Rows from block 19 of the image encoder of a small contrastive image-text model, named by matrix and row number. Rows with one number belong to one channel. Each number is 128 + 24 x the weight over its row's rms, rounded and kept within 0 to 255. All counts start at 0. After the name is the row's rms in percent of the matrix's.
After each channel's rows are labels from the 100 images, of 14976, where the channel reaches its highest value: "lies over" is the class under the peak. Only what is clearly more common there than usual is listed. The data: flat shapes of many kinds, plain or patterned, on busy backdrops. In brackets: how many of the 100.
# conv1: bottleneck pointwise conv (encoder.blocks.20.conv1.weight, 64x256x1x1), inputs 0-127
# conv2: growth 3x3 conv (encoder.blocks.20.conv2.weight, 16x64x3x3, transposed), outputs 0-15, a 3x3 kernel for each

conv1.40 103 [154 128 121 155 127 121 126 147 142 121 133 104 145 121  87 142 152  85 123 139 150 125 136 127 158 142 119 122 135 131 113 194  91 114 121 140 134 154 157 119 129 151 131 152 145 111 115 141 105 103 159 158 124 126 143 140 120 204 150 143 133 138 128 122 128 103 146 115 120 126 119  87 127 100 123  71  98  97 178 147 171 144  89 107 165 140 155 124  84 106 140 115 153 166 125 130 142 166 148  76 153 131 160 101  86 178  97 119 130 124 152 149 148 141 150 163 116  92  90 165 105 121 187 163  88 153 136 181]
conv2.40 081 [143 152 119 128 136 116 105 123 116 131 112  92 136 112 114 117  90 124 166 162 141 153 150 126 150 140 148 103 123 121 143 143 141 139 148 158 122 144 146 107 141 163  88 122 193 147 163 154 135 165 144 113  92  97 134 130 129 119 142 127 124 172 127 124 153 124 127 150 114 114 112  75 140 138 149 148 136 160 136 143 156 140 155 152 134 138 154 136 138 134 147 140 122 104 127  93 114 111  96 113 129 163 123 114 152  87 110 129 121 100 110 121  81 145 107  73 122  71 112 143  87 138 141 121 116 107 136 188 195  89 150 203  76 125 165 106 129 142 110 124 136 120 116 118]
lies over: circle (27)

conv1.24 096 [ 97 132 143  96 143 123 123 146 140 143 163 145 144  87 150 156 117 133 146 125 166 144 132 142 103 128 128 103 104 156 144 130 119 134 135 138  90 132 106 165 130 137 117 149 114 111  93 149 131 124 152 157 138 144 171 150 115 144 141 152 154 100 114 176 188  98 107 108 139 116 148 128 161 120 128 118 136 137 146 116  91 127 109 168 153 127 140 180 106 117 120 117 120 161 146 108 140 112 125 151 124 103  84 152 133 153  95 166 132 101 100 130 127 113  98 104 104 135 134 103 135 141 136 144 137  92 131 158]
conv2.24 082 [101 112 129 137 121 117 164 127 113 158 144 150 153 150 151 132 127 134 133 149 144 138 145 141 103 126 128 142 159 141 145 149 154 153 158 158  95  87 125  94  95 115  80  99 112 125 141 148 137 154 165 137 145 163  96  86 108 127 117 127 150 118 147 179 167 197 135 121 166 152 124 161 133 140 138 128 146 125 124 115 109 150 147 149 153 161 165 142 157 185 132 121  98 125 115 102 122 116 108 175 150 167 173 134 131 166 148 142 136 110 121 109  97 119 108 110 115 178 134 115 177 134 112 192 168 141 159 137 145 162 140 108 170 148 117 135 126 123 127 119 136 144 126 125]
lies over: flower (27)

conv1.13 105 [106 138 114 114 147 137 162 120 141 150 143 144 131 111 122 138 134 130 127 108 136 154 112 122  93 126 148 134 116 162 160 139 135 150 140 136 149 109 140 142 124 124 130 138 146 101 174 145 142 137 111 156 152 143 152 145 128 115 102 136 159 121 146 164 169 161 144 133 142 111 154 131 140 157 153 120 126 128  87 113 102  79 101  96 115 136 123  94 110 141  94 117 115 137  86  80 127  81 141 134 126  94 134  49  95 113 103 180 142 135 112 111 103 120 129  66 143 122  84 135  93 111 121 126 104  79 105 106]
conv2.13 112 [154 129 119 144 128 109 125 120 121 129 161 166 142 161 171 108 135 126 127 126 140 111 124 144 123 145 168 171 164 135 136 125 127 143 154 163 118  99 111 114  93 108 148 108 119 124 118 132 120 111 134 119 114 126  51  74  71  61  91  99  82 123 114 155 153 174 126 116 146 138 140 155 122 146 134 120 134 138 104 126 127  86  97  95  94 105  87  73  77  83 162 156 142 155 138 121 130 120 128 133 148 130 160 182 155 153 147 134 155 137 117 151 135 116 133 112 112 123 121 103 131 136 123 131 142 138 102 110 121 108 114 109  86  86  93 124 106 111 135 127 114 126 126 115]
lies over: flower (69)

conv1.52 108 [140 139 135 120  96 118 126 124  96  75  89 142 135 165 130  90 123 139 112 130 113 102 117 140 110 122 111 115 147  88 104 110 101 101 111 144 114 129 155 102 155 105 132  72 131 123 157 102 104  96 150  65  94  81 106 108 131 106 125 110  90 147 143  60  38 107 141  99 114 167  95  91  95 108 120 111 113 126 158 105 137 137 139 101 130 134 149 111 114 117 127 137 107 171 128 129 143 118 141 130 101 152 127 138 136 159 158 128 116 135 142 175 136 148 159 148 131 138  98 128  79 126 134 143 127 172 126 110]
conv2.52 094 [127 133 120 112 121 115  77 100 103 141 137 122 168 164 142 168 159 155 151 152 127 156 167 137 142 140 127 143 143 162 131 136 159 140 143 160 140 144 119 131 129  90  93 125 125 170 185 130 148 190 133 132 152 124 143 141 137 149 132 132 169 140 130 153 158 145 149 165 148 130 136 133  73  71  64  75  81  83 100 104 104 149 138 150 131 121 145 127 129 145 127 124 130  95 111 129  87  91 106 124 148 154 121 143 165 124 130 140 112 120 155 136 136 161 154 156 160  83 133 144  91 156 157  93 154 139 138 126 102 127 114 112 115 105 112 135 132 112 131 134 131 123 121 115]
lies over: circle (25)

conv1.21 102 [ 80 157 140 106 147 156 146 115 157 105 145 148 125  74 132 119 101 134 116 117 146 146 129 133 148 133 141  98 105 149 158 123 129 147 113 114 104 100 120 135 117 108 136 144 145  99 101 128 115 122 120 167 160 139 122  98 129 116  99 148 152 131 116 174 172 157 111 118 132  58 118 122 133 138 128 131 133 127 102  99 123  75 135 126 149 117 114 127 159 153 129 112 150 135 149  89 139 109 117 144 132 151 114  95 143 119 103 125 139 161 116  89 112  91 112 136 153 191 128 144 148 142  92 108 115  74 161 115]
conv2.21 103 [130 108 115 172 143 137 152 149 138 127 132 125 134 139 129 118 132 133 138 118 113 130 114 129 127 144 128 122 117 116 121 114 117 102 102 139 140 137 156 117 105 147 127 115 151 107  94 105 110  96 120 139 113 146  86  98 108  89 129 132  66 101  86 104  89  72  99 107  78  95 100  73 127 128 119 141 142 137 110 127 117 133 127 120 151 137 120 139 132 107 115 112 117 137 150 129 182 195 192 111 122 101 134 126 106 128 120 108 152 145 124 125 118 111 125 101 109  94  92 129 102 103 135 128 106 138 126 114 109 101  94  97  84  58  54 114 117 120 108 112  94  88 115 102]
lies over: bar (80)

conv1.62 099 [121 143 131 123 137 117 135 120 114 147 121 147 134 115 111 129 121 121 100 121 137 127 125 151 100 133 105 163 108 115 111 128 124 119 125 149 131 132 167 143 164 120 102 130 143 120 113 114 120 143 144 117 116 136 118 133 133 147 140 128 121 126 139 122 114  94 125 141 143 145 101 131 160  95 107 120 145 126 139 133 164 124 146 102 139 148 144 139 151 157 117 114 129 103 147 122 123 171 125 135 113 154 107 119 112 179 114 149 131 150 131 170 168  99  91 101 171 114  76 133  99 121 147 174 142 122 149 120]
conv2.62 114 [108 147 149 109 159 148 110 125 114  98 101  91 113 103  84 101  92  75 131 102 115 122 112 135 141 127 129 137 130 124 126 118 131 122 113 134 143 110 146 158 127 169 171 145 161 142 139 155 129 117 136 125 121 151 145 140 140 147 111 141 129 128 164 158 157 170 149 154 174 171 178 194 117 132 142 114 128 123  81  92  91 114 115 114 112 118 104 107 104  98 129 113 103 122 118 118 122 107 124 105  96  75 101  97  85  95  86  85 118 146 139 141 160 129 156 159 115 155 145 127 140 123 130 128 127 126  96 110 112 110 119  92  76  78  67 133 125 115 129 136 132 120 119 127]
lies over: flower (31)

conv1.25 103 [144 150 114 136 108 127 122 131 139 143 117 135 128 137 121 130 114 126 151 151 133 118 135 144 150 153 124 131 146 157 134 116 124 142 138 101 112 140 149 125 153 123 128 128 107 152 137 124 115 100 104 125 105 122 120 134 115 144 125 138 127 145 144 119 122 133 114 151 134 145 141 138 132 128 148 120 129 154 149 140  99 146 108 120 178 163 122 105  87 127  84  98 128 138  76 150 120 166 101 109 135 110 155  24 103 161 131  93 118 136 150 156 180 126 139 136 121  98 109 161 162 130 181 106 100  47  78 120]
conv2.25 105 [ 91 121 123 100 118 105 105 123 120 104 131 111 122 139 141  83 107 120 179 161 167 183 167 162 159 163 147 132 101 104 135 109 107 131 112  98 157 128 111 140 134 114  94 130 124 157 122 133 156 141 143 146 166 154 164 154 131 158 149 149 197 181 178  95 127 115  88 121 120  77  99 114 139 141 147 127 139 146 116 120 124 129 133 129 125 126 132 127 125 142 104  91 112 173 142 152 162 148 141 145 135 152 150 161 168 123 132 126 120 128 158 104 129 144 114 137 155 117 112 105 119 115 124 115 110 103 141 124 145 128  99 112 115 116 145 109 113 106  95 121  96  72  84  70]
lies over: ring (45)

conv1.43 094 [168 141 113 119 137 120 121 146 154 135 123 125 163 154 137 142 173 138 119 143 156 127  99 117 109 132 112 101 132 124 114 156 116 158 108 124 129 115 107 133 128 130 119 138 116 145 124 128 121  92 117 112 128 127 116 176 118 130 134 141 127 127  76 125 129 163 141 160 124 129 125 140 133 186 137  96 121 117 147 127 130 137 102 168 174 158 156 148 113 116 149 129 145 163 112 120 157 154 122 151 155 116 125 160 136 182 156 138 124  83  93  87 118 149 125 122 135  89 110 147 102 132 178 153 110 110  91 171]
conv2.43 101 [152 143 133 164 149 130 150 152 137 103 127  96 105 139 117 102 120 109 171 139 145 140 103 114 110  91 124 141 136 169 143 120 149 147 119 151 156 113  72 122 139  91 105 128  98 164 170 169 147 147 138 144 138 131 140 155 138 107 127  97 114 126  90 127 139 115 119 112 109 122 101 102  92 113 133  96 111 112 112 127 126 129 126 125 121 119 126 112 105 112 142 148 166 144 130 153 119  97 121  83  98  92 114 126 118  96 112 104  82  91 137  78 108 123 100 127 117  77 163 170 111 180 176 126 154 157 165 170 163 140 159 169 128 132 152 103 143 153 117 152 167 103 138 158]
lies over: triangle (58)

conv1.32 097 [113 121 139 128  91 138 123 113  70 119 107 109  97 116 138 132 103 102 123 123  93 147 117 129  82 118 132 150  95 118 148 140 118  85 100 142 126 124 116 109 110 134 138  88 148  97 145 124  99 137 121 128 117 111 137 135 104 108 125 163 119 119 144 147 133 138 133 115  95 117 117 129 125 133 101 130 136 117  96 153 101 110 130  89 147  86 120 114 122 101 118 157 140 170 138 144 132 114 105 100 130 168 145 105 127 144 126 108 110 113 129 107  98 147 131  92 132 119 106 123 101 113 139 106 106 106 180 118]
conv2.32 094 [119 131 134 125 137 150 116 128 139 123 125 103 139 138 105 116 119 101 167 144 179 143 118 140 133 111 124 107 122 129 100 117 126 129 108  97 179 157 136 157 152 129 159 170 138 166 121 152 146 107 140 153 132 142 141 125 145 152 133 137 148 142 154  64  73  45  82 103  77  70  87  80 144 134 146 137 123 151 128 131 144 148 143 143 135 130 127 116 120 120 106 118 124 141 128 157 158 136 168 114 117 105 127 137 123 114 135 122 117 170 185 125 131 137 143 157 149 125 118 111 116 115 100 100  76  73 111  84 129 109  88 123 109 110 118 130 149 110 141 147 117 110 116  96]
lies over: ring (32)

conv1.19 084 [125 129 130 114 115 143 137 141 126 126 117 155 149 156 135 110 154 137 128 101 126 101 124 114 140 130 154 132 149 137 141 102 145 147 114 145 133 108 134  77 110 132 132 125 152 144 125  85 123 130 135 130 144 121  88 112 126 121 150  93 124 133 153  81  81 108 113 131 149 167 132 128 101 140 142 127 108 176 152  96 139 109 107 110 102 124 121 147 112 140 120 114 117  93 126  86 125 108 125 134 111 168 113 148 115  97 152 145 125 154 148 127 122 136 124 114 162  68 132 120 133  87  98 144 146 139 155  59]
conv2.19 116 [146 161 150 149 147 149 133 138 131 141 128 113 135 138 124 126 128 121 178 164 181 152 137 159 144 136 152 132 143 148 142 149 145 159 145 132 180 142  92 158 151 110 158 173 120 178 144 165 149 116 150 158 147 163 160 171 196 156 167 151 146 145 131  96 113 112 111 122 137  98 122 131 138 137 150 130 122 134 127 123 132 155 146 151 146 147 156 167 160 175 106 118 116 137 128 166 147 128 155 133 160 143 149 155 144 132 133 127 109 138 174 117 124 146 132 160 172  87 115 148 123 143 155 161 165 151 172 154 175 155 110 141 156 141 157 142 152 133 146 143 149 139 142 139]
lies over: circle (46)

conv1.17 089 [116 121 117  80 134 125 130 115 150 147  98 145 126 101 114 114  74 123 104 147 133 110 113 118  94 130 118 116 152 130 107  92 112 147 153 107 129 107 108 115 130 119 136  89 136 157 129 112 146 117  99 109 117 137 127 102 165 126 131 121 143 101  99  55 138 115  89 106 136 112 112 144 104 149 145 111 113 111  98  80 109 125 110 154  95 146 134 178 138 135 120 118 122 105 147 123 118 141 116 151 111 127 111 151  94 127 122 146 139 118 135  97 100  92 107 105 139 122 116 120 159 103 106 172 147 127 187 100]
conv2.17 110 [118 120 104 121 131 119 128 138 126 156 151 131 149 166 133 149 142 130 159 144 182 126 120 171 148 144 181 131 138 127 138 138 134 154 152 132 138  92 105 146 110  91 154 137  83 168 145 145 147 132 154 134 127 156 151 174 190 124 152 120 122 108  87 129 113 101 132 126 126 130 135 122 106 100 104 104 108 121 120 134 135 193 172 173 178 151 171 190 164 190 111 107  94 132 126 134 107  88 134 126 127  95 132 134 110 124 128 109 112 146 164 113 117 130 135 148 150 110 134 148 117 156 167 134 146 172 128 123 142 125 114 140 139 127 151 134 145 130 141 151 162 146 171 155]
lies over: circle (44)

conv1.14 087 [144 141 106 117 121 131 123 130 120 181 136 130 128 138 143 121 125 139 121 118 133 130 137 111 120 144 121  77 178 140 123  97 157 129 125 131 123 144 161  99 140 117 132 152 145 145 136 111 139 108  86 117 156 155 112 123 162 141 123 155 142 131 139 111 166 125 107 136 118 132 147 113 127 137 144 128 110 135 153  81 158 148 138 136  68 151 128 190  98 152 137  83 157  56 154 126 126 133 144 127 121 124 113 170 155 106 117 163 134 147 146 149 116  95 154 115 164 144 161 102 147 117  98 155 121 168 158 122]
conv2.14 109 [161 144 135 167 150 161 160 158 150 161 152 140 151 171 166 139 147 164 145 140 142 125 131 140 130 145 148 125 132 121 145 156 142 149 152 126 148 110 114 142 114  95 151 151 104 169 130 132 161 134 126 143 119 131 181 188 198 141 137 126 109  88  72 124 127 119 132 131 131 142 144 136 129 111 119 126 113 118 127 124 135 153 144 152 158 147 167 172 164 173 102 105  89 119 132 144 145 137 162  91 100  93 134 122  98 121 124 112 119 124 142 101 120 135 135 151 155 114 158 155 131 167 153 151 172 166 146 141 156 135 130 159 146 128 140 155 147 133 163 145 145 176 168 158]
lies over: circle (26)